Weights of a small image classifier.
Training: soap at rate 0.0013, 6100 steps, batches of 128, held-out accuracy 89%.
Rows from block 9 of a small image classifier, named by matrix and row number. Rows with one number belong to one neuron. Each number is 128 + 24 x the weight over its row's rms, rounded and kept within 0 to 255. All counts start at 0. After the name is the row's rms in percent of the matrix's.
After each neuron's rows are labels from the 100 images, of 14976, where the neuron reaches its highest value: "strongest on" is what is common among them; "peak at" is the part of the image that holds the peak. Only what is clearly more common there than usual is listed. The data: rendered solids tumbling over patterned floors.
# fc1: MLP up (model.blocks.9.mlp.fc1.weight, 512x256), inputs 128-255
# fc2: MLP down (model.blocks.9.mlp.fc2.weight, 256x512, transposed), outputs 128-255

fc1.477 090 [129 100 116 127 127 123 122 127 120 135 111  99 177 107 155 137 131 145 141 107 124 131 147 123 173 111 132 114 108 102 140 132 130 181 117 112 176 174 128 126 156 118 103 100  97 179 126 113 149 152 130 120 121 132  87 121 150 144 150 126 141 118 145 154 113 162 109 165 113 167 137 116 116 168 113 130 163 136 123 160 113 108 117 143 150 118 167 109 127 115 142 127 122 135 107 123 111 108 121 196 130 170 100  89  52  96 100 133 164 128 160 103  80 131 187 169 107 139 163  93 128 104 162 133 156 125 130 153]
fc2.477 094 [122 140 125 160 134 121  88 128 126 112 100 133 110 134 108 125 116  95  76 114 123 114 144 106 119 123 122 103 137 126 105 105 112 138 150 116 117 104 139 114  98 147 143 133 174  72 147 123 143 159 136 118  96 121 142 121  96 116 142 113 151 124 140 108 158 129 159 140 175  82 158 152 105  79 159 122 124 125 172 108 123 113 138 163 119  96  72 118 106 114 145 161 121  97 123 166 179 142  99 106 169 106  90 136 104 159 130 158 129 118  84 103 146 121  96 115 158 150 115 180 141 118  89 120  97 109  87 108]
strongest on: pink object; its colour: pink; dodecahedron
peak at: centre

fc1.324 088 [ 94 126 156 136 156 121 146 104 133 140 112 113 136 102 149 135 153 126 109 106 101 194  98 131 115 149 109 107  98 125 115 104 124 133 141 108 111 103 124 130 125 167 101  89 107  99 165 160 113 137  94 199 146 139 136  88 145 110  99 126 172 174 137 108  89  97 156 106 142 148  94 153 126  94 104 149 152 154 143 138 128 169 159 136  82 131 122 119 101 173 150 123 106 125 120 116 107 179 119  98 127 138 158 119 105  95  98 136 102 158  99 133 132 132 137 105 127 154 132  84 158 126 145 136 116 172 114 127]
fc2.324 082 [148 114 164 127 103 147 111 136 121 158 133 139 147 131 141 123 129 172 124 157 160 117 158 125 117 135 195 185 117 137 127 163 152 112 169 105 124  91  77 124 127  88 140 148 173 183 105 136 119  85 127  87 124 136 140 173 140 140 155  95 153  86 111 164 121 156 114 169 148 119 150 121 148 134 127  94 113 131 135 109 107 105 137 102 153 109 112 181 122  91 125 113 127 119 122 114 127 121 110 140 142 112  96 123 158 101 140 105  96 161 128 123 104 144 123 117 131 130 103 166 109  89  65 141 160 100 117 138]
strongest on: grey object
peak at: middle right

fc1.355 097 [129 146 106 135 126 130 138 122 154 143 129 106 124 164 158  76  96 183 134 117 100 141 141 146 135 130 125 153 140 101 136 107 108 118  76 101 139 116 182  93 128  97 117 142 167 168 138 124 128 138 142 140 137 118 126 116 133 101 169 121  81 103 110 116 146 118  85 129 105  61 141 144 147 151 167 152 120 147 155 140 143 170 157  80 143 117 124 101 126 146 134  83 171 126 104 131 156 140  92 127 112 144 115 127 121 102 110 125 154  94 113 114 135 139  92 144 160 114 133 141 110 112 111 147 144 150 153 151]
fc2.355 090 [105  90 144 145 142 123 103 149 111  88 133 125 101 107 132 172 149 128 141 116 145 119  73 102  79 111 143 116 142  82 129 151 132 124 126 140 147 120 123 156  82 169 175 120 139 110 132 109  97 122 117 127 121 131 133 134  74 153 105  76 148 156 113 170 129 155 140 168 147 100  86 106  89 139 126 108 145  91 125 140 149  95 110 164 124 152 141 129 119 105 155 133  84 115 169  88  96 111 146 116 121 110 129 139 124 145 144 112  95 115 106  97 127 118 144 134 151 149 164 150 126 144 139 119 127 136 103 102]
strongest on: count: two
peak at: middle right; middle left

fc1.52 103 [136 131 170  48 127 147 157 192 111 134 135 111 114 117 163 140  95 136 171 100 141 152 164 119 135 119  82 128 138 143  81 130 159 155 148 105 107 104 116 182  73 114 114 103 170 114 121 135 152 119 108 125 137 124 103 125  90 123 126 138 170 149 123 112 161 117 147 134 134 121 121 155 150 104 133 123 127  99 130 127  96 127 166 151 103  81 129 131 126 183 129 131 112 151  83 115 125 135 148 121 137  97 100 140 138 117 170 125 106 115 134 136  83 114  93 122 101 157 111  91 142 150 120 187 101 113 154 113]
fc2.52 100 [166 133 146 176 125  78 166 159 134 106  94  87 140 106  94 111  99 135 137 126  92 107  69 114 147 123 160 143 100  88 153 119 106 135 110 110 143 128 121 101 158 159 158 138  69 156 110  96  95 114 101 135 145 143 144 115 126 146  88 124 136 141  96  88 121 151 117 140 125 151 139 146 134 164 113 154  92 118 131 151 142 149 127  96 134 178  98 101  62 132 117 122 124 105  96 136 133 172 129 137 157 185 113 126 128 148 124 120  59 159 135 140 163 142 163 186 122  87 134 129 149 122 148  76 107 120  91 142]
strongest on: white object; count: four; its colour: white
peak at: centre

fc1.39 104 [180  81 114 172 128 128 116 113 140 114 119 160 103 146 129  73 100 142 125 128 158 113 126 116 131  92  76 152 113  95 138 130 135 106 111 105  93 137 119 130 138 111 138 149 105 111 152 135 114 110 124 115 121  82 145 127 126 119 152 120 153 156  88 123 106 131 124 102 116 133 107 133 120 159 115 107 106 106 138 182 116 128 129 114 147 143 123  42  99 102 162  91 124 133 101 154 175 126 165 121 148 112  95 146 159 173 118  93 104 137 120 141 107 171 104 133 129 119 135 130  57 123 117 136 134 167 135 141]
fc2.39 102 [139 188 143 118 109 102 129 125 111 126 175  84 143 138 104 151 129 171 111 152 104 124 132 122 135 140 159 126 114 128  90 137 108 102 125 100 164 101 181 130  88  99  62 137 177  97 104 118 130 123  96 111 151 125 179 142 171 105  94 111 136 144 146 171 150 138 113 112 103 119 128 101 148 100 100 174 134 169 124 124 150 126 118 128 127 118 163 159 155 171  95 141 145 141 139 157  99 113 121 146 130 156 123 118  74 125 127 150 137  99  80 107 111 106 145 115 139 131  94 135 141 177 169 118 138 122 145 149]
strongest on: pink object; its colour: pink
peak at: centre; middle right

fc1.444 105 [135 152 114  97 111 115 143  97 134  85 178 117 136 124 155 106 141 102 181 113 114 144 126 110 112 143 135 149 191 139 117 113 175 120 124 118 137 118 134 110 142 112 144 125 138  98 106 147 163 113  96 176 129 100 157 128 114 138  86 101 139 161  90 152  87  94 124 119 100 107 153 164 118 116 121 129 125 155 170 130 133 133 155 102 166 144 132 118 128 115 113 124 107 142  68 113 135 169 131 142 122 158 141 139 183 143 129 151 107 110 134 139 124  81 116 125  88 115 127 111 174 154 119 115 155 109 115 143]
fc2.444 102 [125 109 103 134  84 113  68 109 135 135 140 134 128 122  89 166 108 174 116 161 151  89 112 137 114  92 154 138 121 118 130 145 114 105 117 106 104 146 131 117 117 141 125 112 117 122 174 120 120 154 153  55 150 138 101 110 170 137 152 141 135 150 132 124 147 145 141 127 121 168 139  87 105 121 160 132 121 124 124 137 135 117 136 190 130 148 107 114 127 118 135 122 104 115 130 163 164 135 146 144 159 151 111 110 116 141 195  95 150 133  63 146 141 156 148  92 163 149 129 155 114 134  96 106  78 136 114 122]
strongest on: blue object; its colour: blue
peak at: bottom centre

fc1.31 116 [ 92 137 178 112 157 148 116 149 108 111 122 146 114  97 139 167 101  91 135 182  99  99 131 121 143 140 119 133  94 133  85  92 151 125 124 135 107 130  83 134 137 126 154  99 116 150 113 137 148 119 163 141 128 101 123 115 101 112  74 121 141 128 126  81 152 126 164 164 100 156  92 141 107 142 123 107 118 136 183 117 164 130  92 158 144 159 108 162 164  93 141 127 143 106 156 148 163 124 129 122 148 124 143 132 157 146  80 132 127  98 142 125 122 124 113 116 124  77 112 141 101 125 122 153  97  94 103 141]
fc2.31 116 [109  99 124  69 123 150 164 121 110 128 134 122 110  91  90 126 110 153 154 142 121 134 104  98 108 137 159 153 153 157 136 160 153  97 144 119 130 142 130 114  78 126 123 145 118 144 113 105 141 121 135  93  97 127 120  96 159 152 116 120 115  86 109 136 152 100 119 151 108 158  99 112 151 110 113 117 139 147 143 124 151 168 123 113 124 144 105 154  94 116 106 105 139 123 156 124 131  74 115 102  98 151 109 119 122 131 208 151 122 128 114 118  91 144 132 140 113 155 117  85 130 130 125 148 124 142 136 134]
strongest on: purple object; its colour: purple; blue object
peak at: centre

fc1.372 102 [164 108 148 122  83 109  99 163 122 117 156  76 125 113  97 162 151  95 130 138  99 114  96 118 102 157 140 137  96 101 128 124  85 105 135  91 102 128 117 113 109 111 141 153 123 156 141 115 144 113 128 144 158 113  83 135 144 128 123 132 142 114 140 118 109  84 101 121 167 114 100 130 113 131 139 153 109 150 128 131 113 176 118 140 104 156 124 110 114 108 178  75 125 153 128 143 137 144 169 104 105 159 154 152 115 155 109 102  80 123 164 140 121 163 110 114 116 142 141 116 128 127 152 144 123 105 107 100]
fc2.372 111 [100 126  98 135 134 114 100  90  93 156 113 129 153 134 110 133 124 168 124 124 146 181 183 124  88 107 120 161 154 149 107 137 146  92 164 149 145 128 118 147 153 108 136 126 140 111 114 145 143 137 115  96 134 141 131 167 137 136 134 136 128 134  91 150  99 132 138 100  95 155 119 156 125 138 136 109 152 112 168 144 125 129 112 137 122 131 126 164 189 160 133 123 144  81 163 120 107 173 113 137 160  96 135 101 157 106 171 121 109 143 125 153 136 132 143 115  99 138 123 115 161 141 109 117 106 129 150 170]
strongest on: grey object; its colour: grey; white object
peak at: middle right; middle left

fc1.27 086 [130 119 136 110  88 134 117 162 117 113 121 119  95 121 164 124 116 109 158  85 124 110 158 136 124 113  79 135  79  87  93  73 128 168 145 119 133 169 106 116 117 145  92  99 111 127 115  78 126 111 165  84 151 131 146  77 116 110 146 119 121 149 107 111 158 181 108 109 144 111 110  76 135 162  89 162 152 116 134 156 139 110 122 148 116 135 140  70 116 100 140 132 110 182 149 127 123 111 139 140 137 145  94 157 116 132 129 144 140 133 126 148  65 150 150 155 138 139 155 167  98 140 110  57 132 148 119 144]
fc2.27 096 [150 147  93 151 139 115  97 133 122 109 129 125 131 145 122 150 102 154 134 121 152 162 140 130 124 149 113 126 143 171 151 137 116 151 119 125  78 139 117 148 134 100 131 142 161 116 156 103  96 140  99 161 102 137 103 127 121 151 123 141 126 148 151 183 128  74 111 134 125 149 140 117  60 165 142 101 140 104 127 183  89  74 127 114 108  91 129 126 140 117 112 142  99  90 111  77 165 124 102 152 119  88 126 161 126 120 163 144 128 137 100 129 169 119 128 119  96 106  76  93 145 151 106 155 124  74 131 118]
strongest on: pink object; its colour: pink
peak at: centre

fc1.258 093 [115  87  93 143 107 107 108 101 132 129 129 169 141 137 156 122 119 155  81 101 150  99 112 152 123 106 144 126 112  73 133 147 141 136 128 111 134 151 141 178  86 136 138 150 148 116 162 148 131 121 142  74  95 121  91 119 100 136 127 110 165 155 134 130 129 130  93 136 107 155 139 139 103 144 118 106 175 137  94 158 176 154 119 103 159 163 152  71  94  64 146 107 114 157 151 113 114 136 135 137  85 120 136 127 141 145 142  92 115 106 142 111 127 124  84 170 112  85 103 134 119 151 150 128 158 135 120 109]
fc2.258 086 [157 128 155 126 158 134 153 148 131 124 164 125 105 139 108 138 138 131 148 120 153 124 150 111 137 170 135 127  98 145 151 124 117  99 141 167 171 133 145  94 144 138 148 108 146 133 127 120 118 120 152 163 134 169 158 109 108 122 126 160 120 145 108 146 148 116 120  79 128 120 149 115 132 149  97 170  80 111 163 126 145  96 155 173  91 103  99 104 120 189 138 156 137  94 121 148 137 104 146 179 138 154  85 161 141 111 105 126 121 157  98 128 113 114 134 117 111 118  88 105 105 116 111 141 110  67 141 161]
strongest on: count: two; black object
peak at: centre

fc1.442 082 [108  87 112  71 105 115 137 103 105 182 158 136 133 101 137 159  36 127 119 128 118  99 141 123 159 109 115 173 116 109 125 127 124 100 118 166 120 146 147  99 130 151 127 151 103 102 116 142 169 126 146 137 168 128 143  94 115 152 108 162 143  99  95 147 113 133 123 102 134 123  89 128  77  96 156 152 147 154 178 116 139 131 117 113  90 133 170 158 104 112 164 135 133 118 134 123 109 127 125 114 109  82 123  91 142 107 107 127 105 132 113 145 105 145 160 115 150 147 128 107 140 119 151 108 144  81 150 180]
fc2.442 073 [176 176 141 134 121 141  94 139 166  98 112 178 127 145 108 104 154 168 153 131 139 182 108 137  86 169 119 140 143 112 117  88  98 149 157 115 148 113 119  99 116 111 135 138 133 115 123 113  78 129  77 138  74 132 175 159 119 112 122 105 129 178 177 153 133 136 129 146 129 118  97 136 226 120 120 132 131  81  76 119 136 174 147 162 129 140 113 120 149 143 102 142 112 140 108 132  95 124  98 150  89 161 144 141 102  93 152 120 117 148 131 112 108 114 148 120 144 124 125 145 113 138 135 137  99 159 122  93]
strongest on: purple object; its colour: purple
peak at: centre

fc1.368 087 [132 160 150 148 163 121 168 111  92 147 146 108 103 103 112 130 109 135 130 153 128  81  98 138 137 128 139 119 125 144 135 110  98 107 134 141 158 108 125  98 134 115 162 117 125 138 132 108 111 147 143 127 162 108  78  91  90 156 100 132 131  87  90 120 114 130 105 170 112 167  99 148  84 124 148 128 152 131 169 145 115 103  95 115 126 151 170 104  86 130 114 138 104 125 145 141 133 115 122 111  70  95 119 134 100 114 152 129 175  85 110 105 157 101 147 117 194 145 111 118  91  87 130 164 151 120 141 169]
fc2.368 088 [137 140  92 102  63 135 137 119 173  94 129 109 135 107 130 116 120 138 162 106 105 135 119 114 143 150 110 113 135 151 144 117 150 159 134  79 127 145 158 172 119 107 144 133 131 113 144  88 145 116 131 103 123 143 115 169 154 114 151 144 164 148 172 126 171 118 118 142 112 134 107 129 143 156 114 113 114  77 113  86 127 131 146 113 139 123 132 142 133 143 133 150 137 114 112 117  96 132 114 151 188 153 131  94 153 127 110 168 122 159 122  99 101 172 107 139  75 162 166 104 171 153 139  86 145 119 116  94]
strongest on: grey object
peak at: bottom right

fc1.316 106 [125 133 116  99 136 108  90 121 153 161 157 165 120 153 107  83 113 120 147 149 113 195 156 113 112 128 141  97 144 112 140 126  86 144 111  83 172 131 135 134 164 133 122 130 138 155 136 100 126 161 138  78  73  80 133 115 131 119 127  84 140 129 113 126 163 126 106 121 156 105 154 100 132 158 117  94 151 159 117 118 148 126  99  55 106 135 113 110 107 135 167 118 143 105 123 132 117 127  90 116 125 147 160  98 129 100  91 131 145 129 137 117 101 120 102 171 169 131 143 114 124 137 114 116 155 136 138 128]
fc2.316 114 [117 154 122 116 138 126 141 115 142 128 145 131 172 156 119 166 111 165 114  79 134  95 141 129 119  86 131  91 102 163 141 102 141 140 117 124 112 198 146 131  95 143 121 119 136 105 132 171 137 142 119 151 150 154 172 153  88 120 101 147 124 142 147  87 142 124 121 102 128 138 120 142  72 106 135 149 160 105 129 151  99  86 115 157 101 145 120 117 152  88 119 135 136 123 129 139 111  93 129 130 116 125 122  97 152 172 139 111  90  91 164 161 121 137 147 104 134 102 106 147  99 114 154 123 116 132 143 112]
strongest on: black object
peak at: centre; middle right

fc1.326 084 [127 119 109  88 104 146 106 101  81 141 187 110 170 136 141 136 102 159 139 136 184 146 144 108 118 140 196 111 143 151 149 166 116 125 120 127 155 143 146 139 161 137 161  81 118 136 184 151 139  96 105 137 140  96 103 127 103 146 117 139 141 104 132 114 102 149 136 133 105 102  96  89 150 102 106 109 128 133 128 122 153 101 125 134 117 113 142 115  86 134 165  97  96 120 144 135 121 119 138 117 141 113 153 102 159 111 156  82 137 150 100 142 108 155 117 141 123 134 163 135 147 112 138  89 114 121 151  86]
fc2.326 086 [148 152 155 144 117 151 112 111 128 127  80 126 110 120 125 164 155  97 123 116  94 108 137 130 111 131  92 108  74 129 112 105 151 117 136 159 110 120 156 118 124 106  94 124 121 101  71 133 101 120 127 160 127 106 129 160 147 113 135 127 108 145 101 141 103 129 111 105 109 112 175 139 106 129 106 167 135 118 114 138 105 108 163 127 137 130 131 138 145 120 165 102 141 195 126 135 119 148 120 161  95 123 133 132 122 124  91 134 140 104 144 145 112 154 151 115 151 120 116 100 147 111 155 129 151 141  77 133]
strongest on: black object; purple object; its colour: black; its colour: purple
peak at: centre

fc1.498 102 [158  92 123 127 173 157 140 170 140  79  86 147 135 126 129 101 125 149 106 102 138  99 130 105 131 152 106 111 114 124 111 166  94 119 181  82 128 138 147 144 153 120 112  90 153 139 149 165 162 111 114 100 131  96 130 141  92 116 155 112 145 137 124 125 136 135 128 104 130 114 165 148 147 113 106 129 152 146 108 122 174 131 110 126 134 134 106 148 133  98 186  74 171 161 135 134 130 153 102  99 128 148  77 114 108 139 129 124 109  86 117 147 142 141 160 116 124 124 138 173 161 131 150 143 104  96 111 106]
fc2.498 100 [164 169  95 105 119 102 141 127 113 103 165 125 154 119 121 160 141 119 131 126  83 165 105 123 100 123 156 147 107 145 134  80 169 137 123 119 131  98 141 118 126 125 146 142 128 133 105 100 123 179 126 161 101 124 117 143 151 116  98 156 103 112 159 138 131 146 103 115 137 118  93 103  59  76 130 120 117 164 111 154 123 140 147 176 114 146 153 133 124 143 126 140 110  92 146 108 112 116 140 160  89 130 133 113 136 158  87 110 119 139 160 138 105 120 115 157 115 142 132 139 109 110 133  92 154 131 125 153]
strongest on: count: two; its colour: orange
peak at: centre

fc1.352 102 [129 124 121 125 112 171 100 127 182 120 202 109  90 151  92 160 140 184 137 112 105 143 119 123 154 140 130 157 153 133 160 115  89 156 126 122 111 134 122 117 104 121 101 114 150 140 122 128 127 140 127 119 117 109  99 162 162 142 156 188 143 172 120 102 114 151 126  94 121 143 118 106 130 136 167 139 122 113 120 142  97 153 103 109 127 159 105  77 133  94  97 125 136 139 102 116 123  90 144 136 142 133 102 115 110 168  78 119 137  92 143 130 102 122 104 125 127 127 121 178 132 116 114 116 136 105 122  83]
fc2.352 093 [146 132 145 116 110 112 133 120 111 110 105 140 135 119 153 158 106 114 117 144 123 141 146 109 117 135 159  98 106 136  95 112 138 117 134 121 129 121 136 102 151 103 136 144 104 112 158 119 178 112 132 130 100  90 132 123 115 136 111 106 123 119 138 160 126  83 134 104 161 105 138 111 141 134 128  89 166 139 163 150 159 131  95 144 127 102 142 164 123 163 155 100 125 141 155  76 152 166 134 117  80 144 113 123  94 120 179  83 151 161 110 145 119  86 107 159 115 154 111  99 128 139 117 133 124 192 134 179]
strongest on: grey object; its colour: grey
peak at: top centre

fc1.437 091 [151 147 110 135 129 121 168 157  97 134 142 138 154 163 148 116 130 138  93  77 114 128 164  96 142 142  82 106 153 135 105 107 147 129 166 124 121 124  96 117 119 135 145 107 133  78 114 101  91 125 146 132 110 118 146 130 121 110  91 138 150 121  97 110  96 124 116 151 129 127 160 116 120 164 154 136 127 135 138 167 115  82 111 116 110 135 105 130 120 131 123 123 155 155 142 151 141 133  82 100 142 149  98  88 111 156 134 176 116 105 178 154 121  94 109 133 158 146 106 163 147  76 109 146 125 164  87 128]
fc2.437 100 [ 75 149 111 150 118 132 105 130 113 129 128 114 109 111  97 131  73  83 186 153 165 153 122 102 126 115 160 124 139 123 149 154 117 121 146 141 109 123 125 156 112 148 134 147 139 134 161 116 117 118 119 153 159 151 142 156  94 157 117 119 125 152 158 110 139 176 144 139 136 134 162 146 124 106 133 109 123 112 143 103 105 163 153 113 104 112 132 107 124 108 116 160  80  94 118  86  84 106 110 142 149 115 139 210 120 106 114 105 152 135 110 138 116 132 128 101 143 110 157 121 113 151 152 125 111 112 152 129]
strongest on: white object; its colour: white; count: four
peak at: centre; middle right

fc1.177 101 [ 92 108 145 143 142 119 156 115  93 138 113 127 150  97 135 124 130 124 138 112 117 129  72 100  93 138 112 131 130 148  84 133 122 127 140 130 172 165 144 139 107  87 184 113 132 139 113 118 138 147 131 129  80 117 109 178 138 131 104 165 143 142 122 121 135  79 159 154  76 111 100 101  96 129 140 107 147  90  82 105 167 108 105 146 134  64 107 146 101 120 105 107 126  98 155 146 116 162 171 109  99 126 116 129 147 128  99 134 134 133  88 123 141 138  90 136 133 105  77 161 140 143 122 115 126  73 140 149]
fc2.177 110 [127 140 104 166 104 105 132 129 146 108 137 129 117 143 125 116 150 185 148 167 135 143 108 147 172 129 108  44 114  72 129  81 150 162 118 131 135 129 104 159 123 151 172 135 125 139 118 156 116 140 141 138 110 106 118 115 114  98 109 136 109 115 124  72 121 153 145 123 182 107 115 131 145 137 123 134 142 153 110 139 105 124 139 149 120 140 179  99 119 122 127 123 127 143 129  82  94 120 142 178 137 109 104 118  94  91 172  88 121 180 109 119 143 110 140 174 136 145 137  97  72 131  43 129 153 169 121 135]
strongest on: black object; its colour: black
peak at: middle right

fc1.451 097 [113 161 125 138 137 148 143 140 126 150 146  96 106 172 128 119 140 132 102 146 112 117 113 132  94 123 138 160 139 133  99  97  96 120 109 129 111 120 139 117 123 151 112 121 123 122  99  72 158 119 172 126 142  98  99 149 138 179 117 134 136 167 148 133 129 138 135  87 118  79 144 104 149 147 133 108 128 110 114 126 125 141 106 101 148 143 115 114  94 117 116 167 109 106 118 170 151 146 113 121  81 147 111 114 133 134  66 171 112 194 162 153 133 158 104  80 125 160 121 140 149 121 154 171 134 118 160 143]
fc2.451 085 [150 122 132 108  73 106 107 151 135 130 162 128 101 120 132  97 145  81 116  97 109 133 127 132 140 179  97 115 117 154 145 165 133 165 150 113 109 152 140 121 129  99 133 142 141 128 156 147  56  89  91 158 114 156 123  97 119 109 133 156 168 154 132 163 113 181 131 115 157 140 130 157  94 102 126 135 122 162 141 122 123 141 131  97 144 130  90 160 128 127 120 126 157 121 130  83 131 115  87 143 157 128 113 141 110 101 168 108 128  92 111  99 130 119 114 120  91 125 113 116 114 161 148  46 120 129 108 114]
strongest on: blue object; its colour: blue
peak at: bottom centre

fc1.176 100 [170 191 148  87 144 159 142  91 115  84 158 107 141 116 131 145  94 128 138 112 146 115 149 180  90 131 115 136 166 151 135 156 134 164 111 132 161 148 108  95 132  99 134 114 142 121 127 158 127 177 128 125 151 133 110 124 115 143 104 122 161  88 128  66  72 130 111 121 104  92 112 147 125 133 115 125 153 189 133 141  98 104 116 126 132 103 119 120 131  95 131 102 113 109 126  96 113 120 102 119  97 148 138 176 138 104 147 135  80 165 169 111  98 159 109 144 142 121 166 147 121 109 162 188 140 118 135 140]
fc2.176 103 [ 92  94 144 131  81 129  95 130  78 120 110 152 115 146 156  93 149 155 108 153 126 164 124  85 124 130 137  99 168 133 108 106 108  75 139 133 108 122 137  98 142 105 138 106 119  98 124 123 131  98 121 128 134 113 100 128 146 139 137 148  96 157 149 150 147 152 110 140 106  85 118 124  96 116 147 141 116  77 138 117 122 140 110 116  75 154 162 144 119 102 162 115 105 167 133 128 139 115 149 183 105 125 134 148 124 132  84 109  92 134  97 144 138 119 146 107 136 143 148  82 167 125 127  90  88 106 147 143]
strongest on: purple object; its colour: purple
peak at: middle right; centre

fc1.502 099 [ 93 147 157  73 145 115 158  74 127 152 155 113 126 131 143 141 119 122 110 109 146 127  89 116 152 144 101 112 130 138 104 159  92 154 164 118 133 139 175 134 159 141 153 149 121 112  92 135 146 121  75 136 124 128 145  89 137 151  83 114 139 146 129 141  97 105 105 160 184 149 124 120 134 102 117  80 117 147 163 150 132 154 119 107 167 173 102 135 152 172 140 106 109  95 162 123 176 120 132 111 178 135 147 138 157 144 119 132 113 111 107 122 155  88 156 115 143 106 149  75 126 140 145 143  63 137 105 120]
fc2.502 098 [129 127 109 142 136 127 126 159 120 113 109 114 142  99  91 171 141 145 140 171 116 153 138 136 128  69 171 140 125 121 184 151 165  74 102 120  93 138  71 127 107  99 104 121 133 155 108 109 149 117 146  98 123 107 116 126 107  98 174 167  89 101 141 105 164 113 145 114  88 104 121 130 136 144 150 176 140 132 108 123 136  98 132 145  64 119 114 165 107 120 147 131 127 157 125 128 143 103 105 117  58 113 137 107 117 147 140 126 159 118 116 122 106 168 120 149 133 136 103 141 148 126  96 108 200 109 150 126]
strongest on: blue object; purple object; its colour: blue; its colour: purple
peak at: centre

fc1.494 102 [ 97 125 146 107 139 131 145 151 106 138 121 130 145 156 159 116 120  66 105 134 190 122 145 125 153 104 153  99 158 143 141 134 133 125 120 113 135  78 143 131 105 107 129 138 157 121  93 165 119 122 103 150 134 101  78 128 119 110 120 142 105 103 118 168 126 127 118 182 118 117 106  91 106 164  90  85  84 124 148  83  98  87 145 130 133 129 158 187 129 122 163 106  92 119 120 100 143 137 164 121 139 149 152 123 141 162 107 132 105 133 167 138 146 124 121 171 151 173 121  88 110 156 140 164 105 150 131 128]
fc2.494 106 [141 103  95 100 147 135 101 151 161 144 122 125 118 101 136 136 103 206 100 164 108 149  97  85 118 141 126 174 120 172 194 133 119 103 114 126 125 153 135 143 114 163  97 135  99 156 109 111 154 114 147 110  78 147 157 138 136 111 154 101 164 129 104 160 133 126 126 118 118 136 151 117 125 133 126 143 108 107 159 151  65 154 113 130 150 123  76 116 152 162 112 138 130 117 103 146 158 110  70  98 130 118 121 142 130 140 147 116 105 126 139 131 102  93 124 109 126  89  92 141 187 103 123 117 114 155 161 153]
strongest on: blue object; its colour: blue
peak at: middle right; middle left

fc1.48 089 [124 154 147 128 127 156 128 142 115 132 153 133 127 127 155 151 115 126 126 120  93 123 125 115 130 132 124 105 132 131 131 151 142 133 141  94 104 140  40 163 100 140 116  87 137 126 138  94  81 114 148 119 181 113 132  98 156  99 113  96 109 125 108 163 130 144 139 126 155 140 115  75 148 120  94 115 132 121 104 127 139 144 127 149 142 120 123 150 141 171 191 153 203 171 166 131 145 149 132  91 105 136 137 111 201 132 117 110 161 132 128 140 136 133 151 117  99 148 119 102 158 100 125 157 164 130 135 123]
fc2.48 088 [158 141 112 107 143 117 154 132 167 168 137 107 124 138 101  97 117 173 114 101 144 140 118 154 104 164 122 158 152 111 123 131 121  91 143 163 152 129 182 117 118 109 115 127 114 162 123 137 137 135 118 141 105 165 126 111 132 151 154 104 137 124 134 104 167 114 107 150 134 171 141 164  94 144 162 159 143 116 113 129 145 139  95 134  80 133 122 141 100  99  67 125  52 147  98 124 118 153 159 115 165 148 128 136  83 135 109 157 127 108 134 111 142  93 116 174 104 133 135 148 103 160 110 143 126 141 161 154]
strongest on: grey object; count: four; its colour: grey
peak at: bottom centre